Weights of a small image deblurring model: activation silu, soap at rate 0.0029.
Rows from block 5 of a small image deblurring model, named by matrix and row number. Rows with one number belong to one channel. Each number is 128 + 24 x the weight over its row's rms, rounded and kept within 0 to 255. All counts start at 0. After the name is the row's rms in percent of the matrix's.
After each channel's rows are labels from the 100 images, of 14976, where the channel reaches its highest value: "strongest on" is what is common among them. Only what is clearly more common there than usual is listed. The data: larger renderings of crowded toy scenes.
# convs0: first 3x3 conv (model.decb.0.0.convs.0.weight, 256x512x3x3, each kernel summed), inputs 0-63
# convs1: second 3x3 conv (model.decb.0.0.convs.1.weight, 256x256x3x3, transposed, each kernel summed), outputs 0-63

convs0.190 093 [153 145 147 135 129 137 140 140 136 142 106 150 112 139 124 112 145 114 129 119 122 126 137 120 132 130 121 135 105 140 155 146 135 147 150 132 133 121 127 104 129 122 158 131 135 163 134 175 124 124 149 135 131 121 119 130 149 143 111  99 142 125 113 125]
convs1.190 116 [169 128 111  93 139 128 134 142 255 119 165 150 125 125 125 139  98 140  98 143 148  97 122 165 151 106 145 128 121 132 170 142 123 144 154 181 116 155 131 130 134 127 148 127 110 100 134 130 135 118 123 147 127 113 137  97 149 113 131 156 127 124 171 107]
strongest on: white object; mug; its colour: white

convs0.150 091 [134 113 128 159 139 143 133 123 103 103 148 135 125 133 113  92 132 115 121 162 135 113 113 119 128 138 118 134 151 113  80 151 114  76 164 152 149 114 119 128 147 120  92 101 118 129 130 128 129 148 119 152 111 126 124 133 129 160 155 161 180 117 209 103]
convs1.150 064 [131 105 127 163 161 133 104 134 255 122 149  96 160 130 134 183 137 112 149 155  86  95 162 117 152 147 130 144  92 127 108 141 103 115 127 142 136 124 111 111 122 106 115 117  93 124 132 127 111 123 114 139 140 139 113 131 130 110  98 159 104 134  94 151]
strongest on: airplane

convs0.197 090 [136 154 136 132 131 112  87 127 155 136 135 130 116 123 108 130 117 133 118  80 130 126 113 137  87 144 125 118 129 149 165 133 135 136 107 101 113 118 126 109  99 121 101 160 102 106 135 109 125 127 116 138 154 123 138 136 118 149 132  77 128  95  89 125]
convs1.197 118 [127 134 101 150 115 126 146 155 171 116 144 108 123 135 138 145 118 147  98 144 128 172 161 144 147 133 104 120 128 141 156 122  84 121 151 177 142 171 131 180 118 130 120 141 139  85 145 163 114  92 127 107 135 127 117 121 104 169 131 145  89 139 143 112]
strongest on: light from behind the camera; barrel

convs0.159 063 [128 133 102 148 110 142  95 107 120 138 161  96 127  88  87 135 130  95 179 134 119  73 134 105 171 160  82 103 162 132 149 166 113 146 154 156 126 113  78  88 110 120 117 127 158 148  77 141  81 139 157 159 130 104 127 111 113 167 128 126 164 101 128 119]
convs1.159 053 [100 114 131 136 100 187 140 102 217 157 138 125 143 101  99 158 123 153 125 106 105 123 147 115 117 112 136 147 120 121  80 144  99 119 138  95 148 118 119 110 122 101 137  71 139 144 138 135 113 137 154 109  74 137 138 134 138 121  68  75 135 133 109 112]
strongest on: count: two

convs0.43 110 [ 83 122  84 126 134 122 129 148 128 137 138 131 140 128 144 236 161 156 109 120 121 167  53  77 113 111 158 154 117 123 136 128 153 129 129 115 124  76 129 147 117  99 110 137 140 141 157  88 116 141 147 133 135 158 150 151  66 127 172 115 114  76 105  82]
convs1.43 041 [140 112 164 122 141 117 105 153 151 145 113  61 148 113 119 106 132 136 138  94 135  99 140 129  91 114 108 105 118 133  98 174 128  90 130  83 158 106 120 100 137 137 132 109 110 149 135  81 130 132 100 119 125 110 140 137 163 110 110 133 120 173 112 122]
strongest on: count: two

convs0.143 110 [126 139 125 120 123 125 155 134 132 145 136 138 123 142 123 143 122 116 115 142 110 125 143 133 132 153 136 147 123 139 163 131 127 122 155 144 179 135 115 109 155 132 152 126 119 127 119 159 147 131 154 132 127 135 128 143 142 147 144 153 136 124 137 132]
convs1.143 111 [166 144 111 127 136 128 120 127 151  83 168  99  83 140 169 141 122  71 117 169 112 132 115 107 148 143 111 104 132 122 137  92 153 139 148 155 133 106 115 133 138 186 103 161 140 113 109 127 125 136 128 120 100 135  81  94 126 108 186 149 111 118 146 144]
strongest on: ladder

convs0.1 100 [128 132 148 108 135 122 139 141 133 117 147 110 141 127  99 139 138 139 156 101 122  94 135 125 101 123 124 127 120 131 113 146 142  89 115 139 154 137 138 122  89 129 138 137 138 101 130 135 124 140 113 127 146 137 124 137 142 150 117 121 126 134 127 151]
convs1.1 091 [131 137 144 138 108 135  88 117  71 136 127 135 129 141 134  72 151  95 143 116  97 145 118 162 142 159 139 161 104 127 103 125 141  98 151 121 148 135 126  68 121 131 154 149 144 128 121 123 116 128 129 107 172  92 147 132 119 136 110 134 120 107  87 143]
strongest on: umbrella; its colour: white

convs0.107 116 [123 110 132 143 118 125 139 140 109 134 124 134 130 126 118 108 128 118 139 146 133 133 125 139 116 132 114 138 148 108 135 120 135 108 143 158 129 137 105 112 128 136 157 120 122 149 133 169 123 158 132 142 117 137 132 131 125 150 123 117 155 129 141 133]
convs1.107 119 [159 153  97 165 104 126 119 149  77 154 123 164 140 156 134 111 143 135 152 100 129 144 141 130 162 161  93 148 146  84 132 127 115 108 116 148  99 105 154 142  97 112 174 152 142 147 134 155 136 162 114 119 154 131 129 125 143 150 103 102 141 130 130 122]
strongest on: light from behind the camera; tree

convs0.207 078 [ 90 123 108 114 104 145 191 113 138 110 188 105 109 113 120  85 110 118 142 180  97 107 103 105  94  96 123 126 137 121 124 104 101 116 119 126  94 104 127 130 166  84 164 149  88  87 112 107 116 122 108 107 123 102 110 103  96 111  93 165 122  92 148 114]
convs1.207 052 [ 94 139  60 127 144 130 136  62 136 199 142 118 112 130 161 140 132 119 139 127 114 103 149 189 113 106 151 173 112 158 134 123 141 138 146 138 158 136  98 133 112 137 133 122 124 176 113 124  97 119 142 124 156 114 138 116 142 133 107  97 150 157 142 124]
strongest on: count: two

convs0.250 101 [156 125 148 108 149 121 118  79 121 134 105 111 213 119  91  25  79 112 133 114 119  98 176 176 133 119  85  67  97 118 108 163 116 155 136 149 120 175 109  76 119 163 119 115 142 123 106 185  67 139 101 144 101  82 124  93 146 140 215 124 130 168  95 156]
convs1.250 043 [ 98 135 124 154  92 114 142  81 106 113  99 156 151 123 115 124 141 147 117 132 141 134 125 117 136 136 135 147 123  99 103 166 158 143 132 116 146 109 129 111 115 106 158 116 134 129 104 115 145 138 125 132 120 160 146 145 141 144  99 119 144 103 131 103]
strongest on: count: two

convs0.137 098 [111 175 116 139 115 119 123 120 176 161 121 118 157 140 118 120 110 120 115 133 142 121 136 141 180 117 119 122 126 175 137 137 140 143 129 118 118 134 120 118 165 124 122 159 119 119 120 130 124 117 114 122 174 116 121 119 145 118 115 116 107 127 128 108]
convs1.137 152 [151 154 125  64 170  96 124 139 205 117 156 159  95 145 138 130 111 138 103 169 133 168 117 117 157 133 101 104 102 123 161 114 118 161 125 124  99 168 129 165  93 137  91 150 117 105 134 153 119  92 130 115  88 136 131 121 103 160 122 144  89 156 142 153]
strongest on: airplane

convs0.255 065 [124  81 120 114 106 133 148 126  83  95 131 131 118 110 113 126 118 114 110 154 125 102 134 129  91 132 116 132 123  87 114 137 105  73 131 147 122 108 131 126 168 107 153  91  78 157 118 136 121  98 149 122  93 128  96 108 130 103 114 120 127 110 126 105]
convs1.255 091 [122 100 126 135 120 153 127 125 109 173 113 124 125 129 121 142 157 127 194 102 158 115 149 136  78 152 123 121 104 141 126 142 135 129 102 145 105 143 134  92 168 134 159 103 122 156 127 117 129 133 105 130 134 137 147 121 116 135 133 108 117  85  95 159]
strongest on: count: two

convs0.254 093 [125  71 130 119 133 110 113 120  71  82  95 110 118 114 105 140 122 137 128 123  92 122 129 116 115 146  95 130 104  76  93 142 125 100 112 114 111 105 127 120 148 128 128  59 123 127 131 136  94 138 136 122  66 128 122 127 133  97 112 105 136 107 125 139]
convs1.254 152 [102  95 159 146 120 154 160 100  74 153  95 136 149 111 107 110 161 165 149  86 134 111 137 154 105 151 160 134 152 120 112 163 171 109 110 115 163 111 141 119 169 103 138  99 153 146 104  87 150 146 102 141 163 160 166 131 142  99 105 104 135 113 112 101]
strongest on: count: two